Rows from block 3 of the image encoder of a small contrastive image-text model, named by matrix and row number. Rows with one number within an expert belong to one neuron, the router's apart. Each number is 500 + 50 x the weight over its row's rms, rounded and kept within 0 to 999. All counts start at 0. Numbers have three digits each.
Before each expert's rows are labels from the 100 images, of 14848, where the router gives the expert most weight on average: "strongest on" is what is common among them; "peak on" is the class under the peak. Only what is clearly more common there than usual is listed. The data: made-up waving flags.
# router: router (encoder.blocks.3.mlp.router.weight, 4x256), inputs 128-255
# up: expert up (encoder.blocks.3.mlp.up, 4x128x256), inputs 128-255
# down: expert down (encoder.blocks.3.mlp.down, 4x256x128, transposed), outputs 128-255

# expert 2
strongest on: white; grey; yellow
peak on: flag
router.2:505472458464548495481443477456459558534499456408528501504471525452452495526448523475515470457471465473473433592494578540493531496487622474560458531538543481535542523471558430430362485358564464445589572459506608453485666515542556533475520510540519500544464532539485555515521507444449560528462484500491445518507460530573460459501481473542524541531495539534475483368551420493544474470453
up.0:414462502500483556489517553499525509561564524498540505466495526504548453502568476454559567543497447505574489539502515555585545472531527533504482488578454513454442478598490562650532508513468506487516477498453578532455604398506397517570508512457484478576535426460532560531482489512508469509464477489519535518571512440405452451420526501544499435449396454479571539459435546467487500504485
down.0:491362470477459487440383588482445505583477385516540497473535490446525453487430491480425429514487518547564439481507545528485532595542486527510489630590460441434529473452470463509528492516394488527451501435398511441423570437555491528507466520519544488547449468484458504656479476481460516522523539560505542456520452546438564535522502480538641466465612524526543546496639569467564486516456
up.1:542532497514430601485484432444485489527529487495437487465462386547488562555498437436544546501530455542509523459477441495516515509466513477498571569513430530549426501579565486503513431478468448502557499545490615587561530526477487474628582514471500501515520482498560497511453464505505494527462456520491601549442401510399516490451505448493549508446430506560527519392500533556577494539448
down.1:483446505517514495518555545576501534536491452471442426414612533475475463507465513465508422513502426562453436453454464461478433528479422516407508601541408488485526512471540471524499411442412485424482523467415491477496584491517517499532524459484510540454575508437567397666495521463473541545445491526493462472564501590482546496580577596577569539542550466564531569483566527467461518494419
up.2:497499486461489445462505480342488515514622538554520568499517539483431596438448501594474525488399483449526487544521583519529492504499557562559444533413501450561504545483610559482478511520464456467567509494443520459434528555476544533481498510459524519482439570466536441508479508448473426451524510557545479520476449518451536500519471450476525473584437461516425450515500483481456472477454
down.2:485491482499525488451520496436469506537567480538551515502503534469482447460448576496484503442434442514494449571519490460487520506500519509502432467486471481515515515438448532430448489488484464471452491466363456395401445517487492513459464497535518558447448500545536475528480448534491516494529516525626572604455486535499587557568524595525569498431534472512594499439525504471528575606544
up.3:543485567570518505465630577538490482477512505527458565510561504532457448463559579526464589531488539649597548511543444492470461583611460540394548450518448536483423560490444528516552529536433568544479509489488484477485473481435518457451414394512435527436525504498415457515472491510564457434553562455463524484488486433554505488446491467446463507392516371502478490488500512521472554530488
down.3:450518495510429499446492465494585461474389514556450483470537493515448492490492440480484529450516530549456512421478480466563518544489433412463483467464571500558481489438532493473476479562538502548449400396492466558442459493476494510452392515406425570475522581543515515458446522532508451520563529454492426504589617464434569599464540664482579535568473540525507492521444425457444518506539
up.4:661613598586552545501498503443519513484503537430536492508516493473446542539420505421471481495499494483477503450456560432484502480505507483429524524510515512495419511434450477483489508456509450423464490515506497549539561556425519502541550464506495594500477484468486466396456507427460506533534480612517471575475450542548491537519425544448453475472488452608465444458519407454494523480453
down.4:576521542510572451508527442497542539565452437447427404397465489472513501545492538449495486438484485505462489518514447440548469520488452395436497445504460512511499444443549361520537478463614573388539524451515519522503497564479436482457491576512482484479608599463546488522448508511421590477463518512553434587449438531520497482541492571475462564488521509567446515445524495399503476448475

# expert 3
strongest on: blue; teal; plain field
peak on: flag
router.3:448525488551507532545544565599506547542517455510537495437495505593518457545539492501520494490504476554466560477503481414506490494524482539492493537508431551470503476548554548586618429409486516511519570519463573486536623492368438519507431523436477539486542487438537479418488519503526495498428560508494495533468544542508500526537576574516472461492468480542517470509450552569489458541509
up.0:483497413466357520470477486452488472503548562468489546516520509498486547491503512521569503557552522480617570556535608631534533582548563569562555521527540528533452457484502482517510617639529485525488497473539466494422428455524451439425450408398437443502483501521404550529433489460497465481514476471512493377481460414492506477423451481455504481581511411436469454451510451409491470417493
down.0:466550565581613554496501532446471567522463566388464468474509499502454458438459439547492480361452422494436507559510486522546477525487549488472526382521509564546518536483571513525526467575510574494513557531484484466396424600484516468400521519533434440506453523516478486445492504409565607441547508482507503510615456439547463402414461440470483541515473374484456487393464442414455490486455
up.1:515510468529475542449442411517548420428492530476520561524538517475528546568532553499508495406498490498528618450425510512492536577470476539528491500512607429535517536438528444391393480529499400524498518498526483484507383464611475422453477390534514432493432512484425480609520452532573413585578472429485511447458443528452533490525476413527581550467485485482536506550530477508536497513519
down.1:560458535478483498448446478469534445480515554441614557555521539421447455546465500439474429419550534399519585458421530566577550527439428557558526411533563470464513515494514462426425503478494450517456528431537480471493499493587528415498549446573536449519444542581446583593507457500572504546571443500461436421503550423465585531546463479483556567455564534404464507575543473477450555550580
up.2:569518542531592501570540530542462539447555540476509514459574612529581641578595426542542445561525470497480517383463523485526524496536477603441588487539455401499526497585542526491487500522547455399402546510570454446569500495472506514569391476431514464453476481474484433427540534470533492456479390532421497504474417613452444481514455555484522517492491482538479521422465518530483465409466
down.2:458551599487580479576522472514557518502469509471471573531423504514571456538501533454533441542490479499546438497428452415559561405514464409390494480458495461463427433451492435503479470417533485430424423463435442499588501464534464558492477558545497594468528563508565492457593557531457536602521443473466467549483571577513477422555574540506468606520448577497515536578495574570483480436567
up.3:526551534471528465421394517481539456459447476440532493458512552613567525499555423406518466537396557546508518448490477462484593498491471542526574498499476433460556503498511493513508473480496484473372501617538615546583538486518519471499443453536536543449481555444474429474550506480481544583487447535498527502451497532418426511510463498402532497451509518534536548601513534513419457476588
down.3:442552396568525505640614505564459557507536494543439548518503467507545529491522477569520526587497420601542430451435492443429498457518556435458425589480485507491466516549494507586546529482492462469501515505471496449579522522420444557489490524452499555450555433517600350403537560442479455514448507474470546584568502580493425487494593504458453497584485552514513529455443546593521419441479
up.4:614591516558483562562499409449549442410445550417509494446600498473543508543490472450501514462470548436503578505442485472517501577476480596574551491466539513438572485432553422406433611521537453472549519524563509527502448520553514398532551501467510500535422439437516477433440400569494489467469424517520511535413466513483489442508406401504476537597526519563458465440556521478543480476482
down.4:547483492461460456477487512479559529447516429451504420472560501388405474511424486412455379452518555417514539572505514579490462516518414564551458511491530491456484526496531464453458503509575489483497448418549447500493508529549544500516524501539498460540530472458414556597461470526396512510506454589495443474460536476569570569534432462554536560557492519543391409561603488410502604566463

# expert 0
strongest on: emblem: no emblem; orange; red; pink
peak on: flag
router.0:449457515489477466502470486451543495469485516524424486523502521510546533444506494475435505518503567456513463475517453581526507476489493494479542447455505513508503490499536507638552559696499503503417391540449380571493443479550505528521518496513521528501535487510512474512470498527500535466567465505487510533513473479425482511484423494440400497550518484507542497558484517438523522496516
up.0:607609558513486437513500464504565596481473441450422442513471505473479492505404411551544491491515451495458463459482520382589503458476474474457481455394486404504496469424496451542504455523607548431470487539601477553504523543524500510473533544405459470457524520535472490426567506473515504500530476546412401473601543548438440499396498571543559534429511596576462521473564498470541487516523
down.0:470579562449507414517455585485588495432425509450440423434510490490527503463463499491436555485581540503493527474545446502505583436517443472501535414549552487459488548407483514511531492547589588381457404554520453521576508548471551528534576548453448585519541451518580413431528517527473505548518478509495491487539556533536432551483393485545527526463465465514511501537463498468559579489537
up.1:568513475469480534451483519465575543418481538499481490472618545474511563457458420503556460632530573557583520447504554550571574546491482537489590556410555492511517491516521400502444479552568478449460468509552523522487507493476515425481485475352567466494476550478437512478505499437422533473517459569486516497503450538405389477397496527417502513541533510558494516445491464388531467427465
down.1:479500549456536433518504592477560485526391532491473464466485482460548427540398540425455550428562519498448551470521502479531552418520453432467550363560564530533492477405528479457463462428521500360525442485445418553494535497545520532479604541560494505535540557487529515464525483549529495587543535569527489527503620512512517535496440525541540561473509468443521515530546463500507557509544
up.2:492486530532564502546552585573584569552401434451522592452525525448471456473411535467462490498442581552530436489518467456479419487535517463441529518510472487422436536505428470421471455423443562474497486391478513502416506540568533505448600397582488460474506483458519502511492523482472575499513507545511399446506550506629575476458517474528544541458507546504484546494531546461454556525550
down.2:548472463529560535471535488476444533504523487484541530483504598443476470631486557488552482475426425483474468565520488410531515454424485511446496554593423472534526534472444513434473486424496507447581568408479547426483564547498448558441547518485488554538421470486506513530550521508470442472489442515541481510509535459448551469525528490551619414423514545492518586441497498472443523646537
up.3:580587567522576523537461464470537453514495498548495564503529483457550545497505508553480536516466539608483477559516440456457454516499521496505502481541520463492523643495440540342528478475414479482459455434511513481480426504505511469509573432558524428471467505502543547575521427489447468535481465505549499396583465379462532530456521475454631510426494545484439541569561507499451525495549
down.3:549518519570576562513559508521440422420452564552467569571457583430555529485471567523516553523467482571509525568570466481468455495461457477405454437468491475474469547496424554436480480472445499554530522443510527475440479546451525428472517488520587468436408510520449494433512483541525403458490482419529528427565511439515530520475491484517486508450555562504472553524442513563417488460585
up.4:512568512505451527486437471535471486458524441504472535565517542438453553586462516527545556477532428498418609517530505443544514478531484460469443497468523507517437521473568486427398391508501533493619516493473531521463605493333495450483481502474431493531527522527468487538487505585492386530524463457465368421594507563491472428479505525589439501456526510594479420469504492561499501508397
down.4:503568545586365473498465513489567483464513402539502514480562479477468585502415489530547480516551575465489560452525557434517485473495428532506409529492515469424553447408454493504571459583496518521567381537421446479510547496493529550511491536370506527544488453483469498492416432618417459496431494514369479451560461567410547449572466590524478424477489572620464419600525600430529549467436

# expert 1
strongest on: emblem: no emblem; brown; black; green
peak on: flag
router.1:595549574501499489449564461498490423474558546517534548532526472449480503537536520576528520543510481580521578489474497472465464509516452499472503478510499452477480550481393522316479502557445507545464480434596471468466259495529517417454462443520509416468475506506471516531520472526516418467501534502501528446543527437522560516473543486503646488427527484418483554557510496503473559515538
up.0:431490492535535553508375494569529490542544455504588569506432455496586492476543512427575525451471589522478544486492454533551495520512514621534411475471455521457596485513570453510403506531428518506519535523394537533496566386445450539461453510484487521583507496493498458585511475544583598493396512408534459467445433522520537445518493515461463471548418529605598404530419590523479492486471
down.0:488418545507450485467454532463542489496494465498488599556576552478528541533433493463454450462467494446553497437454481550609546563525450545501580516534580475438534571462543474471437453503508445456407507456469478450472546466622554499523512500551542537430492560502457476653475412508540484543608483508479496448480549501459548470584460588654559454580521543509448502535498496478411512493504
up.1:489446529467483425488476412473460492496479490524447482528478515477536483457566526586526501493447393515522382482462512553569489476590477430491437470504545485473500508499447527518459562553531512514497444456506496524483547535516557514515506457534450468518499478575400530478461580555575473482424500443496433414549507420568503477475460474509481451436504533527498575519511531438456521400533
down.1:502441450502431506482506540516480391556475535534402582534454474450529505502429592521497589551430415581490479548556492526519480534564502607407405567436526490622329489504362483425497493522487482531460517523479467537373476490458560492540530542523584467459484478504446501442427522443495472470520529494494507459519582481555528489480535517518526458529541470499529503448531559498530521484542
up.2:529493544493572476550468476483507578526505533474566454503471512533594507466511496533461491504499535528484397528527472454497530473428511487540553504533472468482579531510498478531570549366565507425474460538481597418572622568507524584539498597493526565503417449506604489420552457470501515464416484612521522559451510512482463564471431458434499434483541544525529492465488431549531423439579
down.2:500511536418533458476491475429521511520553509460546455507461519592520503479535521565433480482537590471491472464520509437447528479456492371549500447460489444506593577491540408521498501419617471454520450560460537422586546521564516509508473462458532600490450529483569539480605508594485567499488478556456505544433451534509456479535497496509392483569503558610494457440490461509477480522534
up.3:488549465528484555504517439460423568442558516500552470418509475450433468560440599496550389408560410433476522514507579550457497468482547450592522469496526485513505382485515438481409530509559550473559585435523462493490501530486514575458474523462412539591495563487484488409496545558493470532572482593466475495505427570520479500551528542536487482537498491533490466415496433401520504465443
down.3:543514383453532492495534462384350525433557570508536508429489491440465459501438567483505453449545466465459483555509567507419493425368538534523442414484472437490498466493436518417416545467562492478518523418449490491469486535555492438490511509567464520569348509526523613472532521483451531496479492566500585601535478556536562591452503438499505554475572559433529589462532441466480573560478
up.4:527460496435484411412423468391444492478456463452467521594520554437468518496471503586491472510430386504467418541494507527534482491477569489511460445452580478518530532541470536495434523588496489515466511471503440489470522496550532516438511421497518454530500555540409517512460471500532469480455508494470394449569469423498567538467441472551518460469564540513454526474516443485377526430497
down.4:461424440479463536570555530492455417544486510541447597517514495433614493455382590527528565586420449593510459578543484499522474514540515550392471549445541498541353474470391537481555540536466560544461495480442458573406464522436526514475517482533534473449505440488467498461409563478501510468532511447553523518516579470591479520469553467437535442525513457421504528440490549475576501475491